config.yaml
encoder_arch: "resmlp"
encoder_inner_norm: false
encoder_layers: 12
decoder_norm: "groupnorm"
residual_init: "none"
Rows from block 2 of the encoder of a small spectrogram VAE, named by matrix and row number. Rows with one number belong to one neuron. Each number is 128 + 32 x the weight over its row's rms, rounded and kept within 0 to 255. All counts start at 0. Numbers have three digits each. After the name is the row's rms in percent of the matrix's.
After each neuron's rows are labels from the 100 clips, of 14976, where the neuron reaches its highest value: "strongest on" is what is common among them; "band" is the frequency band that holds the peak. Only what is clearly more common there than usual is listed. The data: short pieces for a synthesised band: melody, chords, bass and drums. In brackets: how many of the 100.
# fc1: MLP up (encoder.blocks.2.mlp.fc1.weight, 576x192), inputs 0-191
# fc2: MLP down (encoder.blocks.2.mlp.fc2.weight, 192x576, transposed), outputs 0-191

fc1.145 094:171165128060130139080128127137154184161104101058146125150128112188142119146116194185110114175055121136198132124130147127116126056111103147183125111126188096117117169091136133126173110136095146127100169179155098159140094111105137114119168117164088139129108194165135134029105116068142093056114080100127157132133140118116125108149113119138153105162130075071102143157158129158159136126110109095135107087115136161089135042068138135063166088125131103149151138156134125164127136122061185154094157144100164072109168176135100116136102140173148123099127115150192096154073132102125118087
fc2.145 103:116140167156135200125049132154113130100163127187134139106097116083100134058138151124127151089188178098163123088167118089133099145176146110158106137130111120137093144172195101118148135181109123164159132128086155202151152093121167111144098141093176090151148076126109164149157103175124158100142136115091177102078078126176157130135164155108127132131117181113144138159097104081106132137117133102110105137177105142118127161140121093144083141084071119193180128052139121073113137178211066064133110125170101134149082136123106044109164124132109109190151117109062148157142140125111102103
strongest on: marimba-like (28)
band: 4000 to 8000 Hz (89)

fc1.214 096:091163103108147174125057090114142161126111110057140145121120115179181176082126141100134077106128166080066111117165149081124063155108083157135163099152106156074098186123163138149127134109099066140116106137119087119123100128114103163153144086139111094115124139119131194129124149089115130132139159118167146104063120122096155074170160113140111147151131092153123141153122166157120172095121184163160141138101128068161138194143200095112156140073136141140126131096146115082111126157164109074143095062168195154113075144120128183108150110095168172188092146071162203125144139079086154162
fc2.214 091:195099110125084192107110119113130118136179123206148108121120120067110130140163128074111156149128081174187150144108128156123163118152088124124139120146169125133096133124115062069112095148166148124099109108115173139131148144152091115168128139077153140120178122189115073177148128164102161086062137128117111151170106158180167151132083097185121104200128137132122135132130090135186112107102115120140101146134149155138117066139071154151154089104145138101165158105092140067178122083084189146110148116167085072126158105166113117176130132147117057123181061126131052130161091179151130062
strongest on: key: B major (25)
band: 2000 to 4000 Hz (73)

fc1.383 087:101141069142142142146097050176045113110065151109164142110130157124120144150076121154177169119192195141158171155161096163117122106113072155144120148132162086086156158136155197112106128121103136136166078132113146155108095113163198159105083123097116138151110132053148173071123118143076167134134121113142150145082083089091072176121083161117158174122162105148096125113143177134082170108138122152179131111138132127170122077121114130103150165174144114126150108138102141168144106100119157135166175130113169118129073161138171144148059089205091176187111118170128114144137146106101071098
fc2.383 098:164131163110102151137124151078187090176182137192130113122153082146133081119200161066063132082059110122160081090113150162158117102119133095147113102147100117129134095109148061138119146152157118170097150134137122098103160124084155119140132149143175110176090139195094141140132112106136105123149139143136090148172133185082115076090140086162090137094123085080161130132136074154199124143100181126139090136097143135165113134117143190113136129095109104127149140109190127120084185149132143102114089068132098105130178099177099141117117159017144102136130190104169129155097079154140193101
strongest on: clipping (39); text has "clipped" (39); thin (high-pass) (32)
band: 4000 to 8000 Hz (94)

fc1.100 160:109119120114066080103090138094082080118158139132069135086140058150127140105186152174081122077132122064209125144108166120174107092093176157108106131113116074112143130101089110185092113087164098129151176160122094102136121125106140073155161195174117083114143128137111115095208132124093143122128155179156106091139085168167121136133165093138155134116104120136128192125203175149173121183125149110124193135125100129113112137077100105141143140057162135116146116162131091110121104157119138089085132141204186124170135071148152091128187136137117120063190164158148112108119144125118113128
fc2.100 132:164129165096156098126125106150113132157191171179127122156120058201150134139174121063116082093202199115138134082106116134148159101122169088091125107087108119105109140075130142105102121061220096060141115161108181149109127118102132177143124142137159137113125126099075135113075103127166079087125153146186108116082070141139133166144142042102121128120140112099129085128113138188163136112090112146139197124128117097164124131125127128178189104059162108115185129163138094144121181129075118109112080106149177159163124116174139143114152158112130126108116170195153108105082135121153091121
strongest on: square lead (53)
band: 0 to 250 Hz (32)

fc1.241 082:099098136137135118113141154055175142142145090135158041141112202118155113188114180103148103119126111141169126148190069122137095132115112101151075134174128106076155132144201111115122160144139157134090093153091101133167174136144117162096149097134070106136122099143118146150161089160126149152104122174132079132114170108128104185082136098148101134122124131197109103025146141166138143110137102120142067143067122179137137140179177127097106146121145079160115096119172191087064133109160155055154152120155138133149153113132111193186155137125185101189160117168104127120155179106119172147
fc2.241 087:180128136200138114127154097167168202074155149130119110115182114138114155176148103111092171162118076157107196089075140132116115097155120134145162143107161122092118125144140110150046116144132124140166159163094098072087091139111105103147114159121153105129151098093112154180121172147127116125124061097166136139097078149120140125166126099137117170110121086127106193074113174120166143140115112147090081183140152118131073120112109115158179121111083101170103112057111072141178139151084117093114132076157102110082112147133161208198085164171139107071162120110143095189141089166151083161
strongest on: vibraphone-like (30)
band: 4000 to 8000 Hz (70)

fc1.490 122:147138163130151101125129108153114160105128109166129161098167141116149129134094121018125149103117156167105108149126107122139110128046173147130123164073150143024111135107087114143103169111146077082102131124100156161124134118131143090113122113090120156120162129128157180135142137146123142163140127064177086154099198079139165098100160140156101115105125151126120141109102142148135089084117135168108095095132129148100128149127117088126121175127162156141147129150205162124164104202109120255166158114107135131092108169177188191178148111128189126118135074123113122139121103118086087123
fc2.490 140:075085125100119078168111174152133099196105177143114116111132150133132144103132094141190097171154143102115167146151121118144152089178104138136141089150127109076168105144092122085140086152107129107111120144128149056155131173170136168138129141074100066061106110132115099135071079082132098123147123159056165116127224144129088177140099124119121150131163042092115090147156122121145169163156125156162139123104138129148132127126175198169127108123118115153109188166114082104065088053135121210097125118165125125127144071130141160126114173190121109139125132159152097114163157172167185099
strongest on: vibraphone-like (40); organ-like (29)
band: 2000 to 4000 Hz (74)

fc1.228 115:099170143147097099116134173069199120129142118156081119191105153123103108091120090170147111129126112130089109102083149093109105156129102123110159131170144157188136135099117074101137085098056063183130110143145075107162140138141105191143105140131118059178124102158073121116138126160191160134077167107210113151148146113126155130110178127174084143155093153138105142146116065123117091057108099092155121128151103098153142127138137134161112170096116060096090142132121122110127117105114094137152166193119124129112141121116099155097128130118150142202118174153165072198228171161098137092
fc2.228 109:121174140131130212110126166102166072160121139127143089118103147096082117125251161068096092121184079126143112157113091136148110041141141130187114121134110121167162090121044083136181090139124149082122173107122119130100148173219115063117118096132139113166130122104147127131123140112158065118147081079094165150096099140116109140093140118097159092189144147122170140126113116129136124145109149125111122136137092113100163066130166083099150081177148114136141150143164130054149139168121139114130106148130115138160203155115146109170100169145177153130117113110093117152141060150178175102
strongest on: organ-like (28)
band: 500 to 1000 Hz (42); 1000 to 2000 Hz (37)

fc1.267 086:086119101111096103121158144107147137088176111071103133162119145180180138107159141113164136136118083129114120146102122214177095136114170130183078111080131122128169103192095159139102169117125119102135130138165106165096073127117127121144173117088112117094160139161124157169149117190147174170139124135083128154196206144111118187138097143104154179117106061125124154175095185149109120110144144159135091103169089108101154119162101148056125171122140110110134137056077129044138129125128135144164091150068163097168144120089140045132101101189121190177138109142155099108120094171167134125
fc2.267 090:140142104113120116151088104136087139163122196177179159158113130107121124121059150108092115116149109148118102160098138061100114084143145141094139131121132152189129125081101120116109115170188043155106153078168177102172189136128156112147088131183084154122126127140159137103127152089141105103167142178168143165108124101149122090100157069168111096145168165084163061176138117065119118159108116130134122144074129171177142126109190114159142073103104195155133152178167055158119070117117113132107188117133080174128107159180061116145173137073123105086100136084122149128108138096132180132
strongest on: quiet level (59); marimba-like (30)
band: 250 to 500 Hz (36)

fc1.329 109:166140063117110078139103097098128139115063171176081135116098122187163070113123143072148158119132080168184173112115107152133113097106156156144134143145156129072121144188074117115092177119103097153135181126193143120149172073130150166129088144126117160148146086130089111110166131147138117126172125130121143131126187198129112184131127148126103115096110133146181143131111105120109135156159146129182116060104123148095090091133126116169084180164136114124097052121123104120117120211114156028085141115144101135079103149163120063111142149134076145130074128102135107136060081114083138055
fc2.329 091:120126181147155116134172141185123112113146048119163138157173103135076196135091118165117110154125135068103116149169142096096124159158106132103128114095119079135103056111097153169183122124189144186109089176068075150127082174108149092104128098111154127099078179128128120133113100099131142133143104122127130102088117081141141091090110155149098141099135125106121094175176167156167136093066116176069170200143135129114132216101123162072151089092118175128144127120132154121119129086166144169170084125083152116181122128096114112125149147127123097130186126122107115093237155159140133187
strongest on: clipping (30); text has "clipped" (30)
band: 0 to 250 Hz (47); 500 to 1000 Hz (31)

fc1.531 109:135120126170122079114118112098148111161141152137120055116148147145083153075133112110096126183154166131161145145216105155155056138088103137122130129110126095039068129170109175157130164127090142119135119115136173150146123130125091106165097149155114156100100140144058141113128117107128146119129149202090150155132164073172156093221135118126090096176100125160112136090141158072163163100135139170100147165127091132161153106096088179140159204130152123092119062089123145100149074083131117083200146123126094125122096096142183103062122155144079122099119107152198133159079127139137169105
fc2.531 122:128164196111155112221150140099082153114164084170107192069103159143179118166113122177086140104069124124080111138157151135085162165166110135081090118123144122152141132129145106107117099118183098154124111103141135140158111122136135145142042108137103128072094122085135137145187193105136130142110144096093142125113140180081112136093114143147124196081186115093187124192096095086104095095094121133123058140131086157145108157106103151142122027145117099145087155167177137127113125146133133164122136111157105124059174103115141122087091157115137087158173222173119124144124115154135141105
strongest on: marimba-like (28)
band: 250 to 500 Hz (35)

fc1.239 098:072088064083123176096130102139154140157129146087155153133137097148149077077105090179161133169169126089077144139159134109108124147132169144111107135157127127189166145153120133095187231100096125130128109109150145105180183096123135145100182201107187093097128127145068133122088164089114121218142099110062098137108159196128146169123126166147132095109098148100148054105107167081107176128130166165132117117109107133098101090167108093087106129179185141071124165155118099144134167090130120137074142129103133123134124169116079132102132139118116125083117122101111153096135162215117146096
fc2.239 105:149118137152114077108143134132071124103117105194118167181135144085169179130197147158118124126141130143102114080143157145131092104140072109154173163121184148145057073129137149112085104163121122131135131174147103106153079162135104106168111034118077206085119148095158150133135112154141113087152177119166168098127109049138089109089143099122161142142145083101063169143146117157116073135140146023106130121201136183152184133100145134165169140140137129167121175081149099110124029130109149160150127153115134146096166110093176120165111131156145126146127121128122092115126113095087163092
strongest on: thin (high-pass) (33)
band: 250 to 500 Hz (59); 500 to 1000 Hz (30)

fc1.140 084:106090093209156090212139121116157101165122193152118174160131077107111124145085154112091136110109085164078172124142095137149158079168134134128156138158124159158113111128085104130108167115164134119140085106130088074150103120184115107115160153113174053085101081097109155117116101193148108205177147097114133169091152089124095171100126129103111126115143099180067119140134079114146095121120129128137159131120132144105156051158082123140076156110158148062115130075084145130178123081157093113230136150147112130124152176136169127074088140089128100168119186138140139144086153142102142102
fc2.140 090:131118137142143170096139141126107132110116112163150152055050111138152109122139151097110129107187182114195129124128117069091125106088088110171145149132089101149104107105118120106076095166143116155162138093130165231123165116138111117085102131138135138156152128159104093147162065159112128086090156121131114080128135160076191093110133143128171148092118172092149186114112141150140171036151124103178183133150141145164096179090122140134150128144143093198121104062171151172085148195105132121018145081101161157138099142138107178117109164089106118151160107097101084124173124135097126109
strongest on: clipping (33); text has "clipped" (33)
band: 4000 to 8000 Hz (50)

fc1.153 078:167136171117156112108142102148151185146163130165151121068144096091072094157149150134156134103111189122114158096129173085057129082144117080148139145158091091157131142080108064191121169089135186114098107127125140110165071152133190075096149085146146157083077129124182160137056069100182055139094191121154087097102189078134083152114148140147159113158154145151115098096169117145124101151096151098165145140102138178110169155121111145118097169122120089099215146157123116108104094091140170119182180138077145165130115121152136151095132120123096139160098136122149092089137162154122112163
fc2.153 090:166057128097124207096096145135111140099086146162118110192118108163179146102098100111078107097103089109177128098119160077119165087108125147158117159136115126101091158146129128155129128125065128148097102113153128170156157153110143158103126168166107140121177107113158140137206123121115136112135138098124150106149139115179155105094123096092167112105180138098118155124188123138195167111151146166181136118161162043070193157149166098191128184150192141076124135138108097180063084145146105088094110135091110133149105099131071132160157160068157081158099113067134043118108103126136115140
strongest on: marimba-like (42); melody instrument: marimba-like (26)
band: 4000 to 8000 Hz (97)

fc1.549 105:077145110119116102123122155147186152159084129041157152127113086158112120194111079177095151140110142172127156139170131123104179133137126072159089096110125085091172154105189115127146099150116080170149156137109113154114108133175162141114122154174150087093149076184162154007138121116149108155076133129147155145101099137137159103085135113159097119221127164150138133126133145160142109089108123127182099101117105156162150157154114128132136085088160121161140127124147199169147109135211108107101171147181097190171167171131123130067122143123168114077119101154147134121092130045119107148
fc2.549 104:105161138156091169058106114149032107071142073137156174131123206058115112147112152080135073130143144098057093113111132135161105151157153163160166112139167124129086116172167118093114139180152109135163107151120134122168078100079092124212123120105083190193107190093157116215136127108145118080156139134133079158114116130136185183151119116109121136097162078137095110163149119123122090146120120110161100164155133134092087102167150106111122133118093119156154088103126096150113131127145181118133151118098117077090082137127128106068148184117140122148194142088150161134115105194169123106
strongest on: marimba-like (40)
band: 4000 to 8000 Hz (84)

fc1.410 106:180141148138101178090082137169100126121149124135112138124114129136084077087103099098118107082101125190095146144168100090129156133184124142181057082123141149152152149069074109152112180110110124130159063178063115122132149126109094139134165078143152109196158073111153163164136141118135110099155111139098132178136153117149119134236121192115141108142122104152121149132132139146126102126135074159128050128131149131131131091156096138129085189135117141108077220156159135180182111121147170095087065135170098169165137115157140087173105108129168084135133140132137099100190095052145120134
fc2.410 106:057093111123128140142146137115114137140078132140162136201142168092120173185160144139134144126084137026170118119157175159120098092104165122106165206114155086112126145170068109091127076114117124169134131096190128096183112089137131095172128163150106084121113192158105144082090115148125127121067163141163166145120149145073103150124125115105119154100118172088109071156123117091119121120110161108103179125076116190109125150128160170136143090095136092076142148106124147140086152092076128101143112144119126117116166134105138157093084128067090134132179147170104160124162150238090183077
strongest on: thin (high-pass) (31)
band: 0 to 250 Hz (83)

fc1.266 099:149142153073157095131180136125148123107126118137154113117184198095158191142133095166160086163095134131087151132122178125116170099134108147124151099128116192121181108055057181133141143089147150127125156134067140132153125081155140121091110190114137117138099150134106095172159150148126110093124099168166166129169117129123133141080116109135169143097153109140039133136093086103133132166158146108142108125133074081115130183133178081139127170123131129101103193170169098141177214164105142098161086180081093043138092146138167095132079120146095141046139143135112163163091144109185119104
fc2.266 099:106139106127109114118081105102150152182116146133159164141151137163098112062120135193126170090115169153138139160193148144164102161117154106167080129086119140115094137168149109090122125157069116216165173140158182128101099118112113140154117113123201117113138136082050141101160088063171169129139154151171138130111081116113137120130116098121118122135120124154172091147195153152133122126132093113129166162079175143217090113150085066122178115131115120071158117123138112161097124106114050107131186081131110170060137104141102129074130115118164093182100141117182149057129104171122085083
strongest on: square lead (41); melody instrument: square lead (39)
band: 4000 to 8000 Hz (69)

fc1.105 090:122091130181134106115147080154099094128096116164141116142172138095114156078096128134094094130131117067164129174143114154116201149129118102124112106092165113171100135105111197113129186056146033170178115135105126113087121164125054123113108165099143065162143160168100114131152177113113107177094163130116134128120151129112168106112151160134103105121130119111125137105088137123106113124145152111085252131090173102133120122105182094095205146164113102140063196142124066194126154137111104184123139153056129141100128125153169153131152121126098162101154099180151144099115081139085131083
fc2.105 091:111122103186137083105181137168085100115046165064090096120070096150114143134165107090082179133146136108169163075155095131132112053123127206087089160164060135106141191097170128176144103104123132124130124158105084120140155115170127103180154132161124088162122120097106125138107160131157108144099172116166093140120122155126100116142136133111098187162131107185121193161117144123121139211148181181154109101089141071115140112116105117092124136082162106135153139139142152093121135131140166115080126216128117166109121141097145179057101168145082150081105080101142150146150164120181097162
strongest on: vibraphone-like (28)
band: 250 to 500 Hz (52)

fc1.60 122:131073143163131122108115084111106162101132125138095105103136135142162173115131163255087108111178110045148152094115141101106122098189142047126106107183116126169169190097198111215109116087113193109127135087077152183092126115156153140116155115119111120166062152082176076069119167120124112075137151144090130145125117128124123103147104092116140099149150176126165136100120146176134126118125137108111111135143106123146117081105117135098179037142134141111120088125097093126121154111087126158136118133067141112137120128141169106176140178094142171163087125117174094176090136166140155151
fc2.60 133:149166118104153076116166142079165082111142093122136166133129131154094041060147174162184122122091089170091079138139137188172087136113137177116121146131129146152155078149197147116107126148188144092143138182161140116156130153108128103125105136119171125093150091113153158166103109140150156142153107094151140132098150124101138167070152128120112151075098108129115149127133139057136076180163125170168091107049130158135088146136128140184118191133121143088089136134172104100148100085148072159109142114119153094085106113134086189111070104192103107082138197130142167103167088089069145073
strongest on: vibraphone-like (49); square lead (27)
band: 250 to 500 Hz (68)

fc1.64 060:127102160159115140129182152150114123139091126149143090154112130120109157173098121127133094129101094084132084099143073138095183104158162121125106153135120139130121107075121155093111157042107136119127098182155108075125119169111088068168152151105135130141091143128055163135160189076115094179135103074118116162145202135133145199125192156172153156121131150101082144096100123128165121152151108060139112131150148125141120085070201147078156154144165131093090089163081125151104148124063104117140127157018120119127157166140114080160116097132077186129157111138079182134128132205136150138
fc2.64 055:136133079212112110140159128185158134158098142099155135085116121136102164149169134093153114146168106039189166093140059141151149112138085097196178121136065096155159191129130109142078126133106140142071153112111118119111113091099112135096107139121135103120107161115128098118148129130192047142105147166122124189134114144042118098122133120103129153120114178135138164139186143142115132209151073127155096137151140162095215132148188100069058144116155144118118128112081076125132154159120131134127125095125108149062132118170152159116096185125110113047169108124140136122087124110125177103
strongest on: vibraphone-like (27)
band: 250 to 500 Hz (55)

fc1.202 108:075096140087135170131154135173139098152115154084101140115102154127158105097158195098105052100175052065141180081158140130186142111212157119110194115158098155172127114170130088114121157143151133150148129185149117161129155115108169145078113129155156167110109149126119102147089188159149107154104103179119160202156077065115090126112053184166126139186109094110134151149162187096141104127134139122134109122139104133099129150118114200122167128118137147130090082143152136149127119099193143068067071105070089115127178143162124116141123118105152147130184108113117139075138153141117093110
fc2.202 102:116146085082108104151093125098098191125157115136140151097098101118104153152084102097152217134085225167102095173182138173068124120163116173139094155139137148113149170131153155136092068109069138131110111093082126168129076117150088098150168107103104131120168110138163117100118179109104180087183153100142111038096153201159107135114194074127105141056133156126114088118121099161113166102114086134125152158084145107122151105125158090133174111162156096094128088134116104153152123137111153175144172165146156163145096133131139146111124129177084122141062125098135147163163062126155159174
strongest on: organ-like (27)
band: 2000 to 4000 Hz (52); 1000 to 2000 Hz (34)

fc1.404 155:128114107124146123199169101189105136100162113146096187072133153162209128200129129146120132150121178188140071129164102111110128167081105137131134174100220175124109148061144149111166091105096177120115101125129134120095132143150100129123134123066168109097156079143122106165104114171127173094138158111123117130145120090113117142118134110102160107079103165093161120099058204114117219131170155119106149099105117099154134128118099140119148097184193166097134104148097120143141057083153087130149081154151100065167096137114095173137091143141180118126131146141168057117154123074124101126
fc2.404 151:041165125088140135133156109187113156117123145161058114150102180091149081126138162131085134132204140149156146091126091134110134104140117118182164128157195168084057121092073173090147124116104139090108092137107116190117067081178156132139139089053107114123089144155148086153107151161102156096160158105126130163130142167150096157125090106124163131143137114161121033113095073101105133143148230175094095111126138107123107130204147152137144113121154164128188136108144138083120164085166109127175121122112130174135092127150095101127094127111176124145165071165146099115123106098115157173
strongest on: marimba-like (52)
band: 4000 to 8000 Hz (100)

fc1.510 082:113085084054131132099136085173112156170140114130145131132163100122093089130118174078161155102108152107071157161110158126153147116125136111133203138136182162165114142134092152184161127101088077131144170153132171152108078165104064154101139156153158116235119144124118166139153106054189126134158152140129135102080118117153141100140129114151170072146137126183149141087049077161155107072147101073162089125200138138086097208127135133127150164104139103153112145154135081122119111128138066126113190130127127127124120109099087196126097094134184109128142154175150082119140105082162119098
fc2.510 092:131113170088149135173098155071108165111111115145174147159099110145115112123160112161123157124091068120209157158142170112124127176099081173125137173098068125142102093132113096112047134191132181166091080103132091138119189170171124143128145090081090127116112148146070125155139087136079099086030101123116173128153069050139158139156056159098146183156133143131151151091117156139112114095166141170102120142181145139078146071128179135159140134131081119154064113116155129086120149160134127119119115127161142169141167097151188167098128137166133118141131079140092156097101124156087083125
strongest on: vibraphone-like (41); marimba-like (29); melody instrument: vibraphone-like (26); melody instrument: organ-like (25)
band: 4000 to 8000 Hz (75)

fc1.92 108:120133113101127188109090164153150148131181164139087202113157128172126209185125115116203158102128143115101130098117124103155074161040086093135126098101164185114181148209117089119122157081129213135145114098165124121106085122130148147145182123126170108059096142152168124105100121138129110188137106088139106086119075143123134125152162126153167161141186140136107125092116091134142139150094151157116130131086089136131102080151072111174031161121155087138161087133121138130127199157160138121139125121149145117154182159139116042093116094150174157121140097177157153108110125121110124142
fc2.92 098:182141105100115159094166078118114142127044094074177104156078177137106081087114150136047133120092086122172142158129122101123153122098164158115083162140048091096092142090152150113117161150152089162071183153139072115190154101164086137103165186171056128167152134102091139149175132136143125087128155152143131230146121121141093163109102106134128097143079090147139142207120149137108131157129136121123141128173141170138128140090164095095154086112154167117070193126090139174117081138063111108108153153136109170097081179123155105167121144097136125135123161114117167109135128143142107104
strongest on: square lead (33); vibraphone-like (29)
band: 2000 to 4000 Hz (57)

fc1.168 104:133153157153125112188139129146102126133144124103167145119112156108099119155102162225128155170109153091118158110127167151158124184161092143143130102072124108193122140150093095134121088119186166167089115105114098164131153143161135131101183088110123148177175103104106083076144144133154138197086119104115140106140145077136113147137141105117123099121172118180147112164111101147134111139133159132112134119076129125207157045143133130115135163101113139110178177165056089162126120118153105203158081161184153122177127098116153127096179175144099061039093087161139093119162139038094101150
fc2.168 091:123132116086141102095117141126124113084128139136070147140156128147162177096115091132145085148168125169123108094123092139080147113082179079099097116125114154103143149108129171103145159123068091166183125187150119092148090140090174146145078165181121103112123124109171181191148138134189113064163128143150103152081134145109139132109144154139083160107142134084095112126084142119125123162114107145147145161139142137073079196111169123127115107102142161162087099168143119152107143119064190150091140115123097138117159157126103041132058082074115195237170137115117191121063144180165114104
strongest on: marimba-like (27)
band: 4000 to 8000 Hz (60)

fc1.448 080:123116097079168117156119134131055092156154112079138131097145072136107136093122163117084067129132126086116168167078138093091076140113111127137066115129193117041207217117131119150086098084172162125133125109156078137100133083142090101109120147102101124066152125125153087133084116117114102128128175138168144080148133144150211111137143099110095129126127118174108124130137171151153109155105081179140159134126094126151123154104164085148142127122121129148154186085187130072156112152210159198182129109137130216131097126101142079167143111133112157185113115108124083141136161134137122179
fc2.448 098:125112086192121112134110059107148107146079144211079126163109150138104129128126126068145131055118155142086129134073151179170101140144194121090170097125106133133102152098084083140163190107155167162149170128136136144112084121143096145124109142156166138147149135151113151126128163123123155206114130139140132144174095131184165160081152102189148129151163087110097137098141106107117141165142130127105186122133145154146162079129173082117106106099113165161155139157144087089086143177044105068084106059118114049141149123143097128142140174087193104067131135152113121113086137094132211103
strongest on: square lead (27)
band: 250 to 500 Hz (54)

fc1.213 060:175105122130153151150146040152140118152121193181156130126157131134181089094151114085181061148093148133152162137122099100087118048145123132177139122129142106149089097117137122184152144092110208143074078086115149146157131156129117142125166077115116152159076171101146095073113085087138096161164119071130132127103110190149087184113149104143124114133116097148129135121081091118131162129158120061094130162139177147091063169104121182117111127137133137123166112196173091115097128161120137147113127116127104155110101128128109159135124160126194089025114139105081173109130078065080158136
fc2.213 059:101062103099130190098121183176123200138093119092122148131111084168135103127138156080127193110167112121210119135111171105118138067094115117127152139130101155119139095143138150189116137158136151146114081128107120150103143159098127191125156145136106117119134115114143179220139116105080168157135135106132155092150158094128146053149112149152189082121163169139178146117110157136129146131163117060173155032121136122143156095109124093101146102151138035150140102161130085115140158159104115071175144128108130107050151147055131162114201103117112156144103110092109087169142121179140102117
strongest on: marimba-like (38)
band: 4000 to 8000 Hz (90)

fc1.126 108:146137171161117118109120143117096108092094142074109179092189119124152146144127163094095099114120168090130147170148129122139183106117158184111132172074118126120158116158152093157100082088155083166139138097107070098120146167097133152091160138201188125071115121077084103140165144053140149171147108116160127065162151179155163131209132147099131124153116101168149181148179148102169207099118101062167168139118166104101137120110184155159119121135116097137104125096151131113142078118104124125147114135208120125146083176101153104086148102132127143139130054121090125127122145107078030109
fc2.126 108:134111113122126157089121119119104146119132179193069126189084094130124090096142075076134160116155083142100156080128153126171158088148109125161085074146161096091105113069116100089164172167124138108121127116136160138199068071089129131170115096130028113134138178160121142133080178173128087112125158170137089105124134128127129126166163075161129096117141167127091110179114081131071107136081196137114174157120087154167140105116087125107174138142120169158208110158105149154094176148091139134100129149102109157109155088165097106167108162120126113109148112121169148152110067165151204181
strongest on: closed hi-hat (56)
band: 4000 to 8000 Hz (93)

fc1.406 075:112130110115106169152107179106197165150118113099171124092144139115121086125127077060177137141147117122164112109042136087159155154122131133123099168125139131070083137136184154111147157125070098106122161209112142167096167093164065112133117126163143149151152142177098080063154157124130144106062212100162136112109126164153163156115122139121172164175097087118110105027172104120100080198166170141145077140122107110137088106157098157084139131141090136131156104093126149080094118120169117096132140152152145160143073182176114177132108144125204108121129161123124143138106126161134108175
fc2.406 082:182158146186204117142084136166145178104168137134148125142122172075153183174168133127118108124114117127170123116111132138131096116134086098143173070131144114126101176157153118143135129140155143154131127066125092075133163122140150087156082118065154088117130138124113165132183126095118123128087128152188120161126134101157082125140144116127109115103139166162084158119103109147145113156100043130207107162092140164095146177072092151108100129075141141178130152043121146140166127116080138086148088030192172140071086122129123185126129130128203048084173122102120112156108095143130136106
strongest on: organ-like (38); vibraphone-like (34); melody instrument: organ-like (25)
band: 4000 to 8000 Hz (80)

fc1.491 101:162139089115114190160122175152169109099142167128109139104115112125153180162106159098095066148156061106124109105134213120100080165169091134130137130089101141118135151116121076111172100084140047107116076137124117148147106144106153158156112092108135107214134129119136189119105142127075126164126118114095078128103164138125162180155089099141115114152154077132106124171167118135126124118137086163187112077063116134071120097135103068159153138092125120156109141126093162143083155119182065128096053099152129166180143165136160080102149117174129085119162151115168129142112092036110066160
fc2.491 093:106096140120153152118115079097085142126133097130164110115121175110113114148164139044172184128118176168087112118169080155184191117105166100156125153127151104094071158109110138144105161172151126165145122096068154143095149115132085146061135152126124154109131158146159083131186144112174153069137164108174139122166108155139110067119166145095123107130143164125161190144101121158128097137098153152077148161169113128146116192100129204100129112133105121100149084114076079162145119194084158142128145126069127095100088114155107072120099155048088188161076103146097131132120166189177184122
strongest on: clipping (47); text has "clipped" (47)
band: 4000 to 8000 Hz (85)

fc1.354 090:101146153117120099157037142152109068060142116203127117119170166184109124076124105139153101190144136124072104119128165154151080098116131119138148108120114130187118068153111139168147141116134136165098063059141132057111145129088130082153150130114187129091124106146084183188141175083098145095128044123150114146129085134117122127117173161088174127146117106157061144169106078102128145203125166142114137141128132143116101160135081090082121157091111112131102079103091086093167116127077114150106112132089117140166100105084172120179064194132136095166131111134087126161144162140115101143
fc2.354 098:142045107107091185145213111127120142133138073100127149155080109067151158159108117164137092043128139111117158132116090117146130101165134118128105117175106072119135144080120127099105146161127127088192161172124162192212149094116089138131128149152133096175113059088124158096083117169149158178114123161086160112101170105174077079150092114095121116090151132164168065132143159101113105026176099121153138119169128158140132090101144120170142095158177146128131136176114151128120141121160099128147199086160127091109164119123099150106170088120159128089155147182151143123090096138130106089
strongest on: clipping (72); text has "clipped" (72)
band: 0 to 250 Hz (50); 250 to 500 Hz (47)